{
  "model": "contrastive image-text model",
  "encoder_mlp_ratio": 2,
  "encoder_num_experts": 16,
  "text_encoder_layers": 7,
  "text_encoder_head_dim": 48,
  "text_encoder_parallel_block": false,
  "momentum": 0.95
}
Rows from block 3 of the image encoder of a small contrastive image-text model, named by matrix and row number. Rows with one number within an expert belong to one neuron, the router's apart. Each number is 128 + 32 x the weight over its row's rms, rounded and kept within 0 to 255. All counts start at 0. Numbers have three digits each.
Before each expert's rows are labels from the 100 images, of 14848, where the router gives the expert most weight on average: "responds to" is what is common among them; "place" is the part of the image that holds the peak. Only what is clearly more common there than usual is listed. The data: simulated grey scan slices of phantoms with and without marks. In brackets: how many of the 100.
# router: router (encoder.blocks.3.mlp.router.weight, 16x128, trained with AdamW), inputs 0-127
# up: expert up (encoder.blocks.3.mlp.up, 16x64x128), inputs 0-127
# down: expert down (encoder.blocks.3.mlp.down, 16x128x64, transposed), outputs 0-127

# expert 0
responds to: bright spot (92); head (84)
place: bottom centre (46)
router.0:156122113105154119136108167223135068146144139116150162154158149112124098148125132114177100078141125145132115121114089111061133110121102115142104064178171071170100128055123168157099107121134074113076092110155100164133174161088092123114158150163168124114113115084112122135122136201124115103134088148146041199175137092073147163148126108102114160127104139144178050105149144108098086127141
up.4:078142143125107159144098183088130147189123163143099121159057165116141131083108077156117150157052151116097142116082113086125133168113184067183179127144123165141109136171086130137156101147109169144126165140163131121129137129215118098151119133097136105098082069159142116121140132145160201127138048090092148086130209138107114082080103142141164059152140139143137154156095133135116129144112
down.4:151144129101141039142115149147170142107078134168188162087177134126141132231147125140154111145150086110115189119165129082160120126086138140152149122160138057119102069155060132111077159078155129075133141162129116108070120182094120120086063094123139122139161164128088140138160152130085095077094120115168138122123095112135131177180145117132125163141133124139075135164081158089130077157124
up.5:146126134128093130164127177193050154164119140090135126090094108055130149087156090107125123140178134187163158085163133200187163116116122127140134149088105146096134168122169121172137104121106144136078186092154181156172159153076145190111080078125080100082078111146103178093152179123138090110104171170136152117118136093145121135127104122126111115145156103103078176160084161139094131153112
down.5:077164155100122208122162160102124100062084128143142116129121076124138148161122116121140100108095128084159125142147127126141109107140117109110198128098133073129132152084168104118132124091117142169112112146129155080128201093189152149144179227069123115193074096182061100178104128090139155130146170116152124157150166105156140079131149114115069104143134135119095112096156163154147102057108
up.6:170112107129145199107140109095088165127127150149128158098132112138153176117170115123138121148126118099122080105124127060106128121158111138130152125147094121140092229122149136149142106168129126198185124038146163104164076158140157157120093119105131133079101106101121168139168079044113072152108072130134114111098111155164153125158101137164151090072132103176121196080119134120166134070181
down.6:119185149155131040074150133183109158142074163165164127107141080105157078161099090137109144131090072176098109116205183118138099117194154105109094138107150110122122143126132124120073152120122132105155158087136158109100175123115121130124086151114142173156147067186142118069120107099163158150119126126096149132114138198120147153103162120142118094111165109129167202120122096075067166086177
up.7:106067131135126105143077118130073148139136169142150101125141171067133172081100152103115143150063136085068105149064183108162095144154142138124128153136157129125147163147157120155141102171154131137127131179106185083122069109157159085145102059110230126136083119122121089144185121141184107024143160132123112151125185133154097110074160138153144119176161130105112108149146132142125114157113
down.7:152127132182143116110140134105141074143179134138170129123097101093146103124131067126173143128079154102119130130155127150087113143225193128081142072151124154109078100163116131113123100119139149098114134140102109193110129139119107086176122110084166150118051160093126165139155176047125115118153126084105135110095182166148130149165118137121121124113145141158166198036152112119112044179113
up.8:099142175045129070108103052084150115119120125115115155099117106129147112184139134152111113140141132177147087138133126074129133141161139155127190043153140162104152116182131133136136175090150063134109139142077071123155119122056118144146150194135095120137171126093117129117129159119151138188120110084173159106106106148119097162104092190149104068132072079141150111085191166105141163092109
down.8:126136102178118232221108078146133151163100116131119137125181141170134092121109129139095125115122093140123128122078108099147119161094151151144129116143159126147072113144079138125129124088156174170109122121191145180121177110232139130119112146104109124159186076172151125088109139106105175109122130104071099156112145103065072161146157139122126065134148137146141112035142108114136161121159
up.9:099178139143102141152156094133161130108119100077148130193194085111163165084127183099165089101150093123118099035137171130124194105094118083097100118144123108122115116103102164116141095088132134161144137044100128078118113107177167161173136102141119132205130157129163100057136163125137135107091185097143154113158082170146086126147202146144067143153141121128094119101100104132158136109116
down.9:105114180122122132116121079126123143198149181169132052110152147107122112152109135164108137103093132133090106160172116149159109185127103086103116138097097190119148167121121118066114153204134134150127131158088173181141078118121136114183127054148092118089127125189179162085141145189109149154111110112087136107042063159086119116139138095176074117138160152100134127103164076128142114119157
up.10:085167125137159187149180113096214122107127116076127141143141119149137118128155155156159126163110112069138134143151119151149062103181143087114151167068130131156131096094110098146151124112071168096159125078109111057184181152124098166092108167075094097131093141133129170137132199083171118114111116062107166098125102143146101140141090122122066150114175174129113105070157098114128128065154
down.10:102070120070147042149147079106139098125154083093175149141175140116077058142141161130100141124131141117114063125198128114104091144140133166106117139111115032095130132079133136085135136198128097168163149159141135137065088148152156171150143027137129165098143125115134083127163128166153080149161136084151150102101086144148158149106126110141123152143140129132134164098151170181091103126106
up.11:096098166125109125107105138148162093097109082149192105114112107057087150155131126103078143112158136115151113078159143143166157189106139132162147085133172184147145135108113152099151133136166192156106116154120167122107173103173156129148085192139114170175158078055183129138145138080146109112119207095188140146102099134107094081104112086094118112168122148132134109155143161129105071140039
down.11:169165183164146016134124068183107139199071135102077107111102168146144101129107100132151156139133131118102143137076146089164101104145128129193145188127108111113133103087088130132156068075155181119149101163115095150139146108139068139118118098118188104153060107186142166168117149077119076126138124125110123127087136112126171128173148150148078120141130136132108084141083134142122187097148
up.12:108139112089157092142167115131169046109140103104163152102119082095121089143083152178121152127152145149126125122147126189082107155092126148183152089124125139210089114197144124092100121120132137138160125138127102113125154123173152145144107124080085139114135162181166131126109125104145071163136216134102174179132127089105159014164084109087119099102089136140119113148109113212124092143126
down.12:160080109110122029214119165164104092099125179052086141086104114168112130115107121144082121157137132194112122089159137145156198101153093090148159145072119137113083130118145110103125135121157182135135150064107113180084101114116124122175139140185129125100104094112158111149122182057163152118164155148187093155114140134140095075138066118146128083093100107151143121120135127156131155154107
up.13:164104104126166158187082119099095105084070116152150140126138128160164113029169121122140135121123045185043079129103078168153149081094106101104149132149085155108108113147121147113138116085118184100103173140094098121104165150123124142172117096118116147128055188098117125134144100073161150152141160108126113099131160130164158129108135135134210097169165110190171134154106174112112147123120
down.13:137139109087130135155134181057128172051176139168120139132103144084139124060129184141153118149138102167091121116130088116156141098145100119101187104141137140219139041152099142100127122114125103148100148087123145130081133127185196147129164164155090134162125123180108122145135154169189084120111112111047168136176107085138105118147102151149156182136104099078102109144075089120127141163112
up.14:145069113099064094143174136136164110147174119096127119086111100129105132184152122111158145215101175092179169159122144132169109132119145193146136165082148114174071165155151139117149142075096137140155060109086144137114151131098166121084129104092137129124105138038102142130177133105133129097099182178093153169124130128226147128134144114148103157145150123119154170138085141104090085187131
down.14:151122103127097240159138157140088121164089163126091186144154189139149165085118144132129085118110111122102130132092132102169175143064111123186098145143141139131106139143129143131141068130171179144086056116118172119141160065116197143105135102147125144151160079118129081151133102111149084110115120180092103181116094113086108091111143117172113115099101127107107181085151130135131084033142
up.15:149169160145162120113152154141150136175097114156063095143164095127176099126142094136147196159089106125115108171108077155089072125104136178084132119081128094134122054151108103135167100106167149077119145145082171143099157124130131129115093073143165109134122192127144200108078171093155174114065105141108171120131174099116152101161139107110187089072127122170046169113110146138146131136160
down.15:143101185198105217095174102098154167130189176155081087111141090122108157072081114092155140142124136096147147137154125105073106100127206088148146150200134098095112204151112129116121109128154191074169106144088176110139123110113141122160118122149117123134132132148108126106100133104096154156121135146097146049076182145086074160108108171126121127121151102107118175097141133142094133179144

# expert 10
responds to: limb (90); low contrast (88); noisy (62); several spots (38)
place: bottom right (61)
router.10:087147113114096105128144160138124139146131198113092101112141120118161162091129094058125155087127139140143096148119095109100116098118151119084155057180138146157155086187148126167124127118118062119172096090138159154154119158146152134193129085071121066143151102130165205129128117120153143157119094079064134039167166132124114120140071189147151145078126189154119187123153161113109163163123
up.4:099162132168147129137123143145155149185191111099141146110153100062157126181194092114105125166139151146152092162101128122161163132099107115131067152141075100058082129102107106063139143119157151165077116167116144087148112120073107131197117107077086152145175133108140144053114084187071130135138136132115106156167139120136133120112102165155111140104187053098108161127160132178078093131167
down.4:143072101117078173129123161123084125118115082097074163105098128169166178113089147137135110132097156149147114150088118173159177096073152159169052104180157078084150156176136091146108152117168130171153119097120078190118108137135136157133126061142151174066108138067086172177111118127101161115111144139104157124120137115168117158172139107169144094098089147162156053158168162104132157104127
up.5:078071085106112132141138231150139165121122102086117119109142171149113121106181128153177121129057158121158153138044141144170171162084127174157151129154159104122093157148174163154162109123118132159118160135158186129108104100092097138061150105129051144174114112090134095130115156146146128147158134102148112142108181159107159132112142133123140133112075107106135153060094123154119048193080
down.5:134128129120120137087168160154093095098151134147173101082126199148142145037161118127069125120136095157096103125140124124070207118102146172132173170129133056143132098194142096138155152154140115177119081134093145081123154131110082171127156148121116156075159112117168096093087105102068164119135133175112151069126169179090183122160180127131114113151138135141107128146129156117096040158138
up.6:101129159147115147109100171115095168095089088138163090151136165123189129059175116099102106102138147148123064116183067158170077151090131134135133091153144120154170092172098149105138153131163097102142112146123188155121112162136125096143093145170064155129139120110164196119153123132110111125060121145135184043147131151132149155132160149125086151135120149103088144130197166186047096085149
down.6:119151113107106095074152122103108088170167141138095130127086086146098148208118138095171117145107161105133136100108136126062145102100142119138191125162106123115124122132136123186117091179079115113137151135115089134131161113066093199107240112106112106174087051183083109149134232154138122130113127131129097140125148126106152090097107148179151110109123131134133103096136054081134121155125
up.7:082145133118156145095079133204163125134081073189104149108161098090165146195125131099071153204143119126174115112132132159117118192124114154127121144134100167086093125140111122104130139162074165175109088157130150149151099107167108106167068175117127165131135136111117184096147100117074121096070163104137148154116089052157101152166133160148149150168140097126118066149177142190085117104111
down.7:149087150142093129126145151083110113108123166115070074130130093098177159169116095168139144136090201157134123118080116110155115093087113092140113110130119120105169147080165156140146142153136160159151201095093157143139115139023090183161184084079145105157070066074100179144142134155123119148158139069127155115139166147114155111133127105186145060124088106162135120075143131094150157095123
up.8:151137125134135106128150152116165119118124198119169115121059127141128196126190156128139159160098151199125041145141103146128172168124126145190158149112120194178105128100152117140079095174104133079142118130113140092163128142116152129126071123079129116111103189119135109111141197120085113093143122070147109152091089120078149161115174157147106063165100068178117103091133120105123112082059
down.8:180150149140106124137108074072130117065109076126145086138094110134095112124151173174134153179169134078109142111108162109150143124142117193108100095155183185121135118102168133131095164098086073124073162134132135077098092130129143151180096124098165147143112076168157078071135119147119150157096145113118126158107158139108197114113065174176173074168102125091179123199132154177115102145116
up.9:097082132130130100120140103128132144104135155086134099116125097079142089105130101169133166142056172113159138106125120168094059183092118126068126109073162121164195165144103116155067174087142126149197142094118133153137128122107198155137145168123125115109177164107121156131097156089080176114138138207101172116116148154192110124132129151139079120087032145134135101140135190153095120160151
down.9:059092179165128084211129147119144169131132157131125175127084177117118137101141081088131131135154138094143162093129126115090123129158179204131150078103117123174138159117146097130108123097131136123093146103059143114129156165128105190089156172078158103046129119087121150116062196041132119103091133153148159142112122105137113146112126185158087095133067107126128104127131123112130165181174
up.10:168179106108129128138125146104076135135134152135133144148121099098179141105140161145180126152103249154102174115126120155105117103132106167209105162086134162120126125176167126140130103112091142097059122114089123116125130112134150081083097118112086128108119092139105123095140147155011139176102149155172151130076187070106106171148141120117165113160212123069113123121138132131155121175125
down.10:145072124156135169121136097125085112108083156095151110100133091150106110079131181131109134168102088051120198115135154071170176139109130131131113169122116130115178106138101075176090115083156151151177119177122106168117157141138104091109145168086115130109087126184170097209174079120145161102183122106113123097136082096123172177100176105168129120128085128173156204115099135130116117077121
up.11:107152163100146062070107200189152146136177110133215137126094156157148154086125150083136123113136154132093116134081170163123149141091178163139120103125121145125132127121153158091100177113211065132156107104119191073117135122078109089074093152128062159114138116109131207091078130168119115156094138144140157108048144126086156159159112113116131107125128144123103131105132148122117075176121
down.11:148111090175181114142132122121074122109154109036168097174116135096139164148134092136126112112091119201134099134148131086134163085150121124110187174151130085134155154135130174178140098114153132100136089129094094100069127143045152164125104099040149108066204133123111084115105137110124155142129112196140119156147099154136161162098116157137138148113112169146141158150140182186054103118123
up.12:126214131162148122133115081173102120126140157125214102096093079125115132132119084108073163109111126104106100099173109111148158118133185139079125133139137115147098234138140097184139130137145068130101119109133095144135063125127108092146109167087126153136072158138134113147151193079123101116217098156134112194149104081114124183088151137146151070095166153153116122068108148128134125146136
down.12:138111164122151150075078082161110110092170110174094140118137166191157107158118187191148101135137159106185082110129116140115133101133091092146120101145118159104104188147127090118092106132092069160140142108123141058116181053157152113035138124169114091170139109172102096182129094167167127148117170180123079109108137128131105114181096124153097074100124100091132110180164157145127142161119
up.13:121117121132130101166110170031151147119164143169111096158185183138062114150159111138116098160162124222100139169143117096106087136075107147131157164075096138141141159131119147186096104153073047122127107208132059084150148179056108158110132121095120110128116139133136119134159124157098174122131149104146104160129111133052129141112117119130066131087142128148149146098136098166146169123154
down.13:112177154124150176100139149139124085128135062081176155125082104110146119155140100115165139163156112070135130078115134190159140143137186142126156190125132131096144101137115152094141111070118179105100169052097165151100163067123221163136071101162138096120132119135141158058144129084151102173138108151088133150142120109168080089105146139115139146146133127134069148088112196060111098140127
up.14:138098125166177128127053202140135147119089109158120081094180094153117197167130152126145149105161104151167161153110112096099157194110083087132201168135163147108117130151128149184195145170156116125130075116105117157127102060106163068090147121101159137090126157145125115102131108136142095145094132112134114066138156159107074121079133143138151107134166076117151119058167093107075075102117
down.14:156125163061132102148128159076124085101139101127151071104088151136126124079123167113211110104143116131125061142135159102153127058100109168135201179196119197186121136099137090103165104127069156093174140105135132162128153088164141157145150118165086135140082103185140192114152128128132076135152135122185141182122084131146114093122136166109107128058090132130121123161112101173162122145136
up.15:103115114191140098142138166093139075181144141061117114113117162103156159108164123056132119110156092100118107110084142084176161140124118156163157120093154133170161155154113182158148067193191140074111160116113157096097169084112150103139127107164079144122104159153094137203068158131085139148146127182113187110169101108100136084141082122137177133132081142118154120064138158114130074152112
down.15:171168162121082125138119141109136166081083096076195082150115116095099123147099152124135163112124119153165147135097103143066115113140124169126166202119178098161083102107133106141130104104191124143091145166145127118143164182162091167160133214064177108118114123097164057067143114140141085094091131094139057185115097155091116144112127163157113133144153101167103151148083127176097148125147

# expert 9
responds to: head (100); several spots (75); side: left half (73)
place: bottom right (44); bottom centre (27)
router.9:147081147108086107111188146114092105138131094108159108099118194096072135124162101154115195123137156124133166155154104091137129139191125107110067138057060107087128163157155157175173122088167124097120088201135131088106160103073137134138081117135152091147127129076115146180136140154124127216187155102117092072178154123142140138090087115122111190107124131133117163161100155088122123098142
up.0:098115151205043152153154130076108103218073172114161106134098137143104149141082066083129048140108141137158168140089157081131177082085168159133116128165142147142151152138142101190142114099109109088101185160145136108137132149136126182094126142064104121126100093122126130117127159122184183153160150117120094099102125085132138167128122142138114119157104187075160148120158104119090160080096
down.0:134161127139084000132120188120108143134129149138126099099092143153140151122087130094138107127183122078095124137158108096184137149111114154180157158143110111091123149101116122141143130101110131127111136125141118062133095129113120068109125166094073158156161123080127229067140090173110091155117125117092136167184151107128129118168140136146134129140138147155191108193097171133157147131079
up.1:120125051165162096157146065159128147128145153143152193128098146127120133138129176156162156088170134136122077076123133154160054158127101153101105094118166132117111155143170146143099153140090136137050168133137182102153087040102149147125109144167091074162147154099135161129110119142109158126064082155157145106109144077089094098145124146139103131136136159176107090089101141108094106219186
down.1:097130133123129166176136136122169116122113144133158141121115114138125167128178172128134085086161095108138104065165149133115077084142097139121121226071170141116136103089120138161112114143133150145093095147154101173158140104115160075151121000115117110087124148189124100177139100070108059113115103183100141063139122120145097155157170132115088122120125120117193154112089141171162115086156
up.2:108120098072088106119120059156138084128116133106136130090120090123163096125163173152145191147106117139114166119146150145087114136124102152140114135140196138162111181130120094167099085109154099110128132120084159086179138149143131140085173120106111130124152118085127120075153106111141017145121173174113200115164137115061212107183183166153140110107135187120168098115153191101107134100106
down.2:138139074167160104132132156168144049103142106199153103115133077133111161136116090152118159109108085143173140111118100127096167126173155167127123097110106121198073107126114116113108118155122158132120115146161134104160149140173122102169096097013148104152090129149153145038137128201116153134133152163169099119144128177179139151129166147160131075134148118152146160143170099122067044154123
up.3:084072184082092121104097125156152188125188122090079109142170126143101153151189110133123132151070137144093177135138150132156146157172142088085112102084091105124129113149098140066154138163124138146107117123155128111072142106106159106172083123167077097140148138150138132088207144152089096117140159145126123146172127127164120174161082117133124196121125056095069183088143128164131130213154
down.3:116086172179162133068148114111075115149108147111147101121095102087159112065167112103086103125149133076161156132159117122138200127072149150129130151117138132171153096106089146110144160101097148104182087123120127050166100185090105107117139184037120110137170178039147142117106114131127169096127142124147169128114076147135166128066156148106071165123125105159209144129109150149117133132119
up.4:115114109124144115106205154098081137149164100080151110071048087126068144158138153130104148131093103115103109200181079142120141130099138214129115106179108104118148121151066122135136072122109138149123138135130145054144110145132134153146114165115107100118184127097138146143184174127098094174136178074101120077149144132136144130149104116151086122097161213139115158147172146123144056070111
down.4:122192168131137147103145074084118145137141145169149133123166089097108108135120147129159162142155144158121132172124128087101101083226125112106180084157143070085112142065163138141105146137141144115108163126153149091168167126122055144184176119158174135071176077155171099060130130118144128144164091142101107159092151143143076074133137101107178074122118073157086100079101102137136158106158
up.5:116086081180149127108165113129087200122092121114066116126125174131160116095162129142136134106075118171099086164073162132039127144108159100094118129101156154112115160084106117075148134185127150121211115145127097135115102160112188071052126142166104128139164111111068140102098145149159159104188128113131161155100129167140158083179185125125169128174119072173106139096120103110154140132107
down.5:107139189111084163143145106106119196043159098058136095070092118166170123100169123140067171161112082075158132113179095141143127130111139101143134126116078075159169104131125121104153114179112070137093137114164142165124127089132138172100153198162098137143116159112170122133163095151143128166151133129160166091107137100166140126169159183148168162125115119114061194115149151100092152072126
up.6:059168113183120114102131086131138096174172105197122097117111111134042160104165137105092152114112151060208099099150109174147111147136098135069146121111115148134153088178145102106153159098104073129139155106183148095199112167072127145099143118117133101129165092117165083117115141094158126166074115162082148067128188122190121112107105102099118097146175159127113167125115141099148133124157
down.6:136095106098180027135106105172160122110143097134105134139129103168121091180147177153110128151115111127116075153139134127179073106129111139120146076072098197110130109127166138128084189164146109115102140076125167164119087167150087202142091081099156163124117081156141134165101157147162151171099074124162144101098126137089111134128133129152136097107230146119170089159106119157117194111126
up.7:137122159090152109079155050174168145160091129142058124134190119113088127073094105121176119151155117150117117101075128121105186110110140117109151107109141115185094037150123135032136123125122116137163132071152085090109144154122183120153134086127179098140155149148173143184104142104122156180159115158089148178125128147158175101076113126104188098166125091116162115134117133103191110124129
down.7:120128120138156124150158131090115088127094121125154113091104105188141138118149109132052181079151141110107139136206124131052099169170120180136132173138132130131187186133091081177156162136109132146179130105128074188101154123183148065137177075124127128070136120128123096125176136145094133056097123120111127140170137128123116107156113105071154176107079170166082151076084121160087120131163
up.8:118119132128189087106107115133095154152179163128113156179099104157143162120152059147125074150138152113138107098152071114199115119153099157107160141116121115105100194127187171175162097113177171086084088132141138139217187120137156088109071160115116114105173098093170152088153053177123110132083119064152109143103124089130104105073124136138123117096158161111155110169141131115118134111076
down.8:128099092152176171129044137149156100147157112101097138096166143095152125144140126133141113143132166126066133128118179112057178127078116112117116120123135157124116123183170128142072138136139100161148079137108153141109126160071128103115129104160131096119089125126075098211103140154110187134119125149170061216143128124137145160122105110153133102108084059171093121036119113195129077172130
up.9:165124154168121103128140150041099063125158144127152125113054067113063090122108081148099073103106172147183119095137136137147154125129117150139127144142105132100105155137190178131093160087114151187126114187151146151127140102173139140139125154071119183067126191181167125107144123133082128160133143140085137141134074157144050169173172124110099095100086145131080127141151083165137103151125
down.9:099138143184187218156187150152085132119069169120169115137121163140118173116134083144137157135138137107083166167049123100138149126094135152132110127170109161109110151152133150153124108084112109071160079144123133121188063108089130101056107122167150095166140135089143117134111118145152134175092145092133060099081143084110145151119183166122098133118109155145171174163076112122175184087141
up.10:094112125072178067229108159132121144096116183125074179102113163138135138133146094112127102120085099181151150173202123141139151123214117104170144201155115126079157157183154147131074129120127116150123140132141146098110076131088127092092158140083093155110097167137125091123087166129100073094170062133094118142050133151117144105124127156116112140108129140122137109183123145093112173141113
down.10:141114146140146127126091160128059159105118084117158110141120178121095100104147184148065140125093105107116147102133145129131148166144134145115132116062156150122086073092151107137130095166114163108154145169117139147130128093162072181157040186163197100092090076155052191177118068120167108166141114088143090151119129145146116112084135154135131142108102140092114155073114103187188118165092
up.11:097199097133157161173139142106123144109117134165130134170130167108122195109137106106142097080090093103144134086080140135091141123146117091126060143101091083111166119117130092173169129182082171152166141124151129142125133099162150149100093159077099163183092137112099108092049139113139182060121101144125084092126133174130124066076077128166174152112158148102132129154045104163100153174127
down.11:157134077067136197122136193167102144118089097103113110122156119148168107101098096149124101143106120128158080134107116147103138144110181162204131136154110130145126058109050158109095149140185168125114197125165121102105106100132166156158117171064099117107094179173085077181124150171093127100077149136122075133144123126083152150164094172153101100093124146141111104098072098172174111137145

# expert 12
responds to: chest (100); noisy (87)
place: top left (56)
router.12:158055126145159129161122128104114137116079153090108150170147154184111100072151073147170099078156078109197164160134145118102133144144168103087099197105137118156138111092165153133140126179117122152165127122083164112170094137123107133175149098094148117104155073153154148126111100095050159114095100131107099093068061152182118093112128117143134161089167160098135099143124057171118190092121
up.5:083161174084130124129133126129163076181113116099113123107187176146111152109136124133177116109142155174139122138122178097111098168181071121103126096100120160110122139117131179106096131076177165098123127196096108158126123019173160066169156069121085106119101125149135135114148143128090096172138123119197175103174123131127091169161106105159154146058138087147132154084101151120089097083145
down.5:130118136116143118142120159131100205107116138151130139133160132146136098163114143105035104135161154154142121130131094146030151109104126129121154215132159121066133125096131161090173174131194126127115073102188116175178128155132135140135139122157161131096148140109105132182088130085113052146096133161092114124158184141209087119103163143161075057149085105084142108139148100101148147129095
up.6:117172186124079128118082123132110112135113116101150124037157110142141157086073172119144148116167124134104117152189147134187151114113080088162149085045092227136130087158165121151072117058156136095126083141166144090130097150212127084162147171136138131078137130110170121136179122147164156169147146120135120093188138152111102165130123118142116095132135108109089132148111121062129120118130
down.6:109142141055112137159140105171105186157129108190131119126165101118134152163112180128116158124144183111151112125141111087119097126056077076158196148158150135097113078132173126146212068069147191146129159105126123129144077135066105141173125127114162161220097109157090093173122147101134089103054125156155069104146143102132111134109133132129139108153108104131114160120109148134085118148172
up.7:206131118123080131148164081161139110153160167121150129096067100145148076136162143167126151147056151133153168112158175156162126099110094115174102163118114096113066132129130116169112129055085196194096099180105107148111188111160150104120124089091099100160115132155099122109150120113118099121171134106139162097081166103084069130128168138216110104186133160112161126155123131099079102114134
down.7:027127079137134204095138091142120103120120120151098096112143124104151099134142073165127078120111151147081095098119146124124128148093154144134148133141115137116068154167122073111156126130160167059127144110155145069147073089118110123113171191056105149170094089156130143138139217198119110173128173165150069120161150159102166116148111145105122125112123121169154166083141066157169134135111
up.8:135073124129143103088097122160105136146185138166090159132150092118173139177157122140099128146177201106173044157166142180085093087078112180111102093164142126130130132100144117108145127136090133148154115168129108128090160164107098139181114142121191123117118187174143164128166084108095116088081161160097134208143057132137142138104113146105156121086092099174134063170128111183103119097143
down.8:079216087078092147170154107116138101114115057124156162110151116097125160171120109121106134147158131142124104107125140161101198123171145112175098067159170143096098186121076153111148091087164038163089164134182084141120126118146160154077136087129123110173139173114096115119122133154156110148154149180108134079129152132063160121192137160098111093141133118141130160159171173143128068115129
up.9:095098149101122096098128186215124122158083136138081072102111096105158123115107135109076188172089120132095169162097059127138154119179108135151011156164144109143156082154064168146154122096161116133114113124087141127153122165160146123143138116066110106152156135158059186109126151159202088119103152151142141129128116084177159150094116112115100148115154076118143133089139117088118137131143
down.9:169116129201150143080107134092069161166175132117128107152165143101089138115118105102167111115141109087155176178122178118125138125095077115085127146131097130088111172079167157125169125129130150119142109098115142014146130095083081108101084121192152109170161152162197152099089111163131156165141137133170128108131094186118129146048168130158162122098093132121182143158131110113186149101103
up.10:128138170157163103098129113105153122056106085137100090085184199102140092117154119127079165195124147178176089098163112125115172125176061106117148148164063103091080183155107113135140092086201145148134124172132096138118172135128132112175116129113111137160158132114142127119191099104136155143118156096197054132061107088109106154095140130177156122121125134124139157083146164164096100113127
down.10:153116160088082135115124168154127134181148141166111122146118067109125126098085184084136143126163156111078126107122156151136123122112149148108194114116126147145103172147109121139111146142117063138160110125164130026100171122141090106066107124127141134183071118146143132106124190134119055164135168130063136108181085129079180171109142083123155087141158151129135114213128148147052079133169
up.11:179141170166104131119166149111122098119078141114148118143100084102132118113174123117155104172076127139132141083174113098062158160131187102111172143175095127140140177080089184146134082160064138144089141165120108111091170136137129139118074156081111139123162175183159102137104088140114164139080184043118101169161070081110081150147102126150129104087125101144176127065157143145116077119106
down.11:116127147150128074146150157150165140140135176080090117114102109191132158146064132133127120125136128131101180137162119134086116073181113128136110156144120155062120153092119164113145153080136191122092128199091136161175144101122146036122165079198143139156134147084107138178105091147139141097159112157141147108144098107185165118196112158116129118105063103175147163093119082079077123074106
up.12:186090138128168110109101111152105115082106100159160091120095054125157132102135117169119190163100227094133092120176102154138127116128092149109181123071112099126057138167082160137109078141090178164165128193129141164077157177150147115142099110135084098121153148140079132100096136151114167106117130117096110162113120158144145095079138194099099110137161125163164142111167087176161076115104
down.12:108172098140108136093171116131121143152143149152166117087133160004143125182106136139110132107099097073144187122103136184109156101112179111090128132149167076134117107095117151134144179165129119137156147114152098081135127137084110106122152142138156174136139189095135154211097097166098035145131109132112122117201083118127135170100121090181111087076102071131106116108110115094106090165139
up.13:162092106117166109119123101189074127171195121169087104128167091144113146118104120107113191169101144150131178150091131096120133148135133115165091147151071130107062113089027109116180076067159124151111101160057142133122101163118150103111113158138159102201134123086148123125084151104122162145141069107162144094092119092172094155160126162151152125148162125207156122124159138100105099159108
down.13:154039118129154205141132148156127130138128148187088172141133141117069161131142195167159106113159102177059086155120142140126103161057114197157150124137172162130134193162140131110138114155145112120151119101167092064134102128130082083068122130197152131090154191116133103119127126172080066141146110151119109141117087123082115145164132082140096110110204106128121115115174111139129120142129
up.14:115134124172151152169091128095198145151171173075128103169131062116147151128137120142113094077041068128125098101112155131120185135164118090117120129120100106110140144074103155174128062097094144169074106121105137133183108109185144151156045202156151143137194088096200144114129164103110145144107108089114158136123108170145114119189127133175110122098074121141151139083123132107150125124132
down.14:169097195178109086157120128136080094126097143099172086116134129133124114101130127110092186151165130134140141090140155123180148167146161108136102227100116088073113119130128113119148120082119140115146133138103111201038087148113115104150152027148096136096142111124070089183129135119134225104079122105141148157150086126147117133144130142142140158136115093134132139186112157160182143074121
up.15:170093027161149161163115125107131128138117096170110087114134083161078108166150198126073134101097144111159100177142055145118116143128119126139138131114101139128099123185069139155134150076204118127151130116193132161181129140122093142168180153117101115154141070140170155097129132118135089155124117128187069115124148107155116114124141135155136100197111117160198153086140090177080078096123
down.15:086134191128159115118131167139125110118174151144148159130107145089143074073125095166190133150183172074130073099130184109065121084118110082123158147125138116164095181130174119126120145154106110160144096107122089054077142157058088178099127166147137145073088135100048130174128132065121093152142112106139101155097145135083153167112138114126114113118112129151069113179163140136140135163189
up.16:129172138183150114117143171134175129147144088088113089113108179110046176072143071111104123119105116111074130126098152162133213091118180163121142132111107107098089157098066113167175081165139169179085126122166127147099175126083107141091114171132161152105092150153171084143111147086157185158109171124094139172109109123168152128149151141118132047155090143154103143107082167126139115097111
down.16:143122078114123016157126097128094149158125137141145138127170103145118112155154110107067093119124120221132124132225122118134101080140064109141163182114109111114097108085151119150155079086126131101161157118153152132108117133188132133171064140131135116105167084192166152151175095114115157123141135122141164138116140119102079159105121134130164163133175157097127102200147099196181129084142